{
  "crop_scale_min": 1,
  "encoder_norm": "rmsnorm",
  "encoder_activation": "gelu",
  "encoder_inner_norm": false,
  "encoder_shared_expert": false,
  "decoder_activation": "silu",
  "decoder_upsampling": "pixel_shuffle",
  "muon_scale": "match_rms_adamw",
  "nesterov": true,
  "orthogonalizer": "newton_schulz_5",
  "adamw_lr_other_params": 0.0013,
  "batch_size": 128
}
Rows from block 3 of the encoder of a small segmentation model, named by matrix and row number. Rows with one number within an expert belong to one neuron, the router's apart. Each number is 128 + 24 x the weight over its row's rms, rounded and kept within 0 to 255. All counts start at 0. Numbers have three digits each.
After each expert's rows are labels from the 100 images, of 14976, where the router gives the expert most weight on average: "strongest on" is what is common among them. Only what is clearly more common there than usual is listed. The data: scattered letters and digits in many colours.
# router: slot weights (encoder.blocks.3.mlp.router.weight, 32x192, trained with AdamW), inputs 0-63
# up: expert up (encoder.blocks.3.mlp.up, 16x192x192), inputs 0-63
# down: expert down (encoder.blocks.3.mlp.down, 16x192x192, transposed), outputs 0-63

# expert 0
router.0:092104147119145156132166178089129163111127117106168138101132108160152143124149085142132102168153119080153138126171156110103161130109107136094115123112135116130122158175129146156129134097119149
router.1:098097123115120147117127137081085149128137104065165136090131126163124158135157080116101121171087132118154146148120174120093132119105124137087124114120118153112112097141158164111119163101154117
up.0:132094119135080124128139123113136131116107151091146158124111126145137076112118177132109147146131123127095153149153100133158140131128093130181147143154126165086120095135152137139136148113138098
down.0:166124147117110145179157138085144164139130102165130140166138096089132123107123095121108117134160123155112159143083152139126112108121150100183117120098158133158157143097145121122099096155092125
up.1:101086080131119130094183112142070101145141120141107137136143090101140105140123109141071102139110116151145121158108136129096116143142093136144132137162155107094123127113151129185117134142112156
down.1:138110146112133170147085150143121145104144099102171118164108101131147148169153065103106142145153167099174103142123112162148151113166139116083148077111121111100110143185114158116118087181167131
up.2:139160155102159120147158139126116148156121134135132100135125096131115100123117103115083095091130100110146122151154149104164145121145121128186096157135175090127128083174079121093136158136114093
down.2:130121128116102129147115101162165109089160109207165099137122157138141145111120154098170105170137113156122137159143103113098131112116134122126163107138116140121111100099142133122136142104123174
up.3:109099113172121144158114125127164107123132119141153123170165156122153108146140164142110151192098127081163132143093130131087129126121113164139117168159170080151130163138135137131117109155118155
down.3:128145147117165151112120133145129123100122146107122150152124149114194129074123121103133154128119119114078062114178174171148137093135148143146091099139151125105107125164104146127087121119097163
strongest on: the character M; count: six; the character W

# expert 3
router.6:119062132147112134149117151126115125083121144121156123127117113150107159099145110123126102167132099121112174115094142141149089160112134150156171187130179112123128107177145173124139077116144123
router.7:124160101176120180141167129154109165126152142110129119144093163175116119142129152152111104154130137098106172099101138128147117163123129152186110087068170108145137117117152109141174157129127159
up.0:137143137129127147147134127144131166118136116120143132154125107094097095101127150114167100126166156097127132089167150109097112116154113094141125104113120093140145104126154174098105159146108104
down.0:121161136143127119160131150131119099144128108135130148169129134120099103135139140137149164132115088090084118182158161103173130100089098153121116144126096153102097097169099125117186133102165135
up.1:086112170125126108160077106149123106102116128115124150125139125127109123148164160112122129102165129121128157146099100116159124078138104113118100112154095118127088077172125137115105082114152088
down.1:145115105111120102175135140109139147133106151142145113123151121108162095135119129118148144101115137180110122145118120134154162093139154146082106109129148112130177114129174106145114158131122114
up.2:122109113139156111143109120116142167095101127117128161079136115162116178162149169148124121146122112105130089128146116143159165100122099118150103130080107115106104169143152166134141136103170109
down.2:123111127179135120107150165128087126132137143145093083151111155193125138159120143125094142145121125110159104137094129093121088167127152107104098137078072155123137110114132181147141127105107137
up.3:165090115139098149135099108125121098094120154122100105165136076189112129121106110144129092101169139110092156118113157099085150123151161104138147099169157119111111158138137110127138086116153158
down.3:059129101115125140221072094143120118173093141121131106157124136120127085106094110139126166091121125145136118106107144142116138136126095133134131156141137100150096160115096142117155088131153140
strongest on: count: six; green; the character O; the character G

# expert 12
router.24:132134128121146096065150172130111091117143157159136155111103117141138109114121147104136130107102139151092114142119096070143093118091136094147128137106128134141168131170169117121116173151126095
router.25:108149121170141083108142167152108106131140143126088142106105130162141133144103146116145165161094118144113120132126127104115085134064153119121129135114102117163161125162152135145131139132170103
up.0:134109108134124161158136111096156152126068176127117089105140107145135119134152136148114134122157129126116121130155125131160149183146122120100129149094124135098143122096179150116109158130114134
down.0:124131101123136114140200148107138107121089117138122120136132132119116146178135098068167140120158154198115158124128107120159125089145156135159136079115138107138118100138141146164129149108170108
up.1:209173161124142161129137147146124143102165080142176154133138119123116147096131143158105152110139084137175155140136137143145118119151160164146101133111130138151121119117132106095103137109151118
down.1:059115081123130105157144096119134133134096170125120104098123145114144116150098106079161106141141177145061129112105112125124118146107122080151165123134107124095159115130137129148141155155091170
up.2:103129100075137095138116112120188102127129098162116159108148152108166137166122134150118134103132072139144119152155104100141126126078125157133101155145127159096115142120167111131123176127160121
down.2:106133139188106134118121155123094116147104119119151124129154101143085105099124156139129084126136160122137143086123130112113145129187128124144146107118139106168136113134110123142150088120109118
up.3:131133140124101115101152101120097151142120101158097107158131135140172126124099175141098160116178103135131108118104137103102111143095137098135143094082130121088159137151187128107128124085144132
down.3:110148137120122169129081144145125123122132147073150145100148100109102156132122099122135115148093147111154141119150140151150158139159115177112126144145152108168091176131061146146135130171149125
strongest on: count: one

# expert 4
router.8:131120116158129134106112097070137132140143086120106109174139131100143121098132130121164145160143157116115127129115091128172126168116157116133155146114112116140117149112123129180134144126129132
router.9:121088107087136161142119131162127113114145138098121145140091124154112148147104141143112118122122105153134180150166174129134081110151135129153122082160158122158143153147166106118124107106155130
up.0:113137133085171126111141157092162097101160120159114153119185090134114086115099144125130133096140113110138121152129159150116185124135124149141117156100132144125120131123072102152142126129132120
down.0:159110165133164078092172134113140126133157144075127128097139116115142126135167101150142090110126166126136148166104149149167132119134161107132131125138135135148148103142066110116111103131149089
up.1:120117177108114130158146120124117109111124156109115133125091143110144121122155112155137146118126145123113117153125149149103149145128147120101134145154121094127156112105105100149142110151119106
down.1:107157101135102084112174151144147133142153124116093130105104147152116150100131152132105063126145106118162159159110136135102130123131157150104128105176137092183142152111091108174120175145127134
up.2:128141141153152110174122138099110153096094097127152129129128124166122151167141135103166121115096138122091193111087128088129127120141156087120115124135118124153120171151117107081098159138165109
down.2:146174124101082133118100103078146137079139129121172135128123139103116118151169101110207110145136108142106132125120139105148123100137123141117157126161129105116184124146135162126091123116166123
up.3:128128131125110173125133157151126099125112116177082156157114138126099139158173135159158155155129151154142128130098130137136124144132096126164099146149122161096154105098097125159135117178103140
down.3:173169130124145111134142159094120117114128116112144119162148084102154158134131107123118136176131140118118094154123142135143180109177141151124126130113150152117136120164158122176112127102144124
strongest on: count: six; the character O

# expert 5
router.10:157127096141112108145118148151155157111083122155143120127158120093073156132115123130133148138124100129105170141159131164161107103173102176130123124153144118148162112159129176136111128081094121
router.11:107092119120103176121122102140143153113108144119110116128121147145129152184150125121153083109117129099112159124097123134168125156106138088162139099178138142139160156148125135126158115143145132
up.0:156129120101135126153140144130137128147149110089130105121096127157138140171126103147140120160092125118161131089130080159134127149161147122147084139128193158134154134171111165143123142141082150
down.0:118122104120143132167116110142105152103116142110133134102169127143117121142079123161145163120093123188134124136108161130141124163126127117177162134102114136157095161139104158078180158095122088
up.1:080102165142167120122124124147140135184148113107136129140126091096105090119087111081118147124092156133160115134162141075117077142099127154160168162123141136130156123143105114140100159160098130
down.1:168108172169138085131094115120145129155150142108091119115089106149148126089124162137130139112127105146124142146144172118149156100119124143073164112131146146139129129127127183118176140102131114
up.2:111155121145073130099101094093112149114132118113135109164162152109147128128179102181124144153127151125115126120103100197145102114133099150143157121103146168152126098068146108119133110136099101
down.2:144130139099149121097129137114092098078097113133140112107126125140121128123144101142133148121181117123152132162094125097149122101133103124108082119098143075176097139129097113172147124146163130
up.3:158142141098131139112149128129150136076153098107133141127106161166159153107149127123096142114121144100115105128156086111152122182126090112140161130134139148124117142125146089115141126123112164
down.3:126120128137116117172142158134142137113095107102164120164121141077122107124151061116142137134101140132141115144100125144171139125150122123079137124157122114118110150121098120151133118127145143
strongest on: count: six; pink

# expert 6
router.12:138048119156085141141108153087108091131103088126123155104149118146138167113077182102115073111135115132098151134132153122090131133122152133107157095115097090116142104135133155117122168105126133
router.13:145071101115097168118100139128115137106112117141130070106112112128105138103106143115121124141139114147121141151139170105113122145150146139111156074139119078120125125199129138135131114090128115
up.0:127142131115135114195171130141121142148118118107091127105136141104142140152144093158136148100157172099163086166122175126075119139102115163129121096120118131124124135124131132085148112182130166
down.0:118143175124146130103095064148162126103151125119089116100128116126133133102144180135073103167114122118165171101162137094099171121107138159108069077117134109134159111130082116094126131138125170
up.1:143124134114131122141098137091131169108147117135114145165128139145132131116126127145122156088106140100134143121119135103127129160104125142147161140139094145090132120138141111137091134116096136
down.1:119137126143109140222138116117121141119147127103147109155160095138104121101130147131109114121173154116143141131121070116109175138122164167146108123105149115153136119125157129145169115122176142
up.2:140112131133133125141117145161108109159111146104100142145126161133099097123182105105126092112145061118112144103177108101160177108157153123138141077133106124165140138109101130115146116147140128
down.2:105153099133126137149117159108158118133125185130133098119155091073120133146155136125161127070108142085144122192108123110105120150122138118112138153125100106125121095125130119105122144125121135
up.3:117113149136082125096130108165089124143116130129113162118137094113132135110056145148124081116151110114137115120114147140126144120155152153106148144102100149093123118096157158106130122152114182
down.3:139149147131103146099105082161121125136131167101150151115118159145125135138169140116149124108110160145078086176162121152159110094120090125134108078106128160117117145111133110101142119088139118
strongest on: count: six; the character M; the character N

# expert 13
router.26:142094158120136122147133184122134118157109094140119164120145092167148132094101106115140134125123108141158126088155125102111109127146109127097080115135151102149109136138081150158107127078152124
router.27:109159158129150149123136135089114113128127082120101126153185127140186117097118165158054118136136180142099129103102113117132131099103131118206112175130153108150124171106145131089125138131127125
up.0:150122108133118137157103159135157144084127092132118124113103101125147156125137110080114115119179167149136142147147144192110092172162170144127100163090149122128162137107132125133196110148104135
down.0:107127104153126085149140158130160138115074130153146168160077113115135085098098096105105105152108142153121166107126135127176114125119169161121146132128142128114132142143094124110118155184133095
up.1:137144130123132165138089101103160140190144101111111126143159126125143134185128118149110113112165106112117145166079133113097089157162093121115159115117137199105143146166127150160124090119160159
down.1:109100115143078151108194143112160142104092127139145155113123120104133147157120119117132123112118131130070127120139115104147157120097129152130093086172122139141127148133095113119143159132117114
up.2:169129139120152110151110115083147109161158145131138141141127152134100154129140155164160134141160127104152156126123094142085156129153136072120097111136170123088117105146075151127115135162150109
down.2:183101131153120146123117152089135119122114120148141124161125153140100145142116148161094136118149101164125114135130130122117137173183150098153114120110160084127098094157145106115133122132117101
up.3:136131128112125126126110135104122147137071124105145096128150116090111141141081131164115102114110124086138118156148150121127123137116150130108105171128152112095114107107146135159112169103101191
down.3:118124141121094080116129109154084120106183127186108114123162133109133127142108119124123127165173090122134149172105104115179141109141176144149163176080103105139171171177143084149167127127119094
strongest on: count: six

# expert 7
router.14:108124121134136140143101131123162141121169118102180140140118155152144128151125102117110114144081118123157149143109126108151074147071111158124105118110186134088159137070111148128112174109089122
router.15:140144117122147129125159112133139114136104125131138119120140138123170118084098136162087147125119121122104112124117112161091097130183121122124112142112164144155146092151096127112145115108096101
up.0:085141102084107124118113101129146116154142158073138099120093126125129124141112131097138140148123115099166129110127155142100166123137099146122135159130098095114141102147138087090134136161151134
down.0:146132119163137080100143091089104120083130161204100143083173116144109108137168130118119124142149160138111112140116106106144145114128095133134099138154132180143108122123150097125093136076107130
up.1:136103132102113139137106116122124131138141185124116130118100115091155128129125155134151149075119103083128115176122138110108118125154144098115153114141073163130139168108133119155133157139158129
down.1:094131122143111130125115142139075169144131138106171077140145111129095103172168133102134119126153134165153114125169130151118088121103151146141124139066102130098109134128110110114113145137163149
up.2:112131151140141138119159143184111141129101143113091127136128124133108107118137131147116161120078114140134088081081168137126109122155162105157117106126163159133123165079089145139147142116120102
down.2:146144102152154130052135101147116130144137098106132163179144132104168117120083115133110149129127150119127139110152130168130135129150145138123129079127106080165126089124157139122141139154139133
up.3:100141079144117138121133140105113160131095097130078166168120125121144102113129141141129139114164120174115111093111184154074140163156159152134141129146115130127100143115137142117147113126121129
down.3:143144139073087116083145148158175105126106095162118152143116139124195160174149100118102134174091125105109098128103147147168112160137103111100139138118158121096088144165136136163134122109129158
strongest on: count: six; the character U; the character V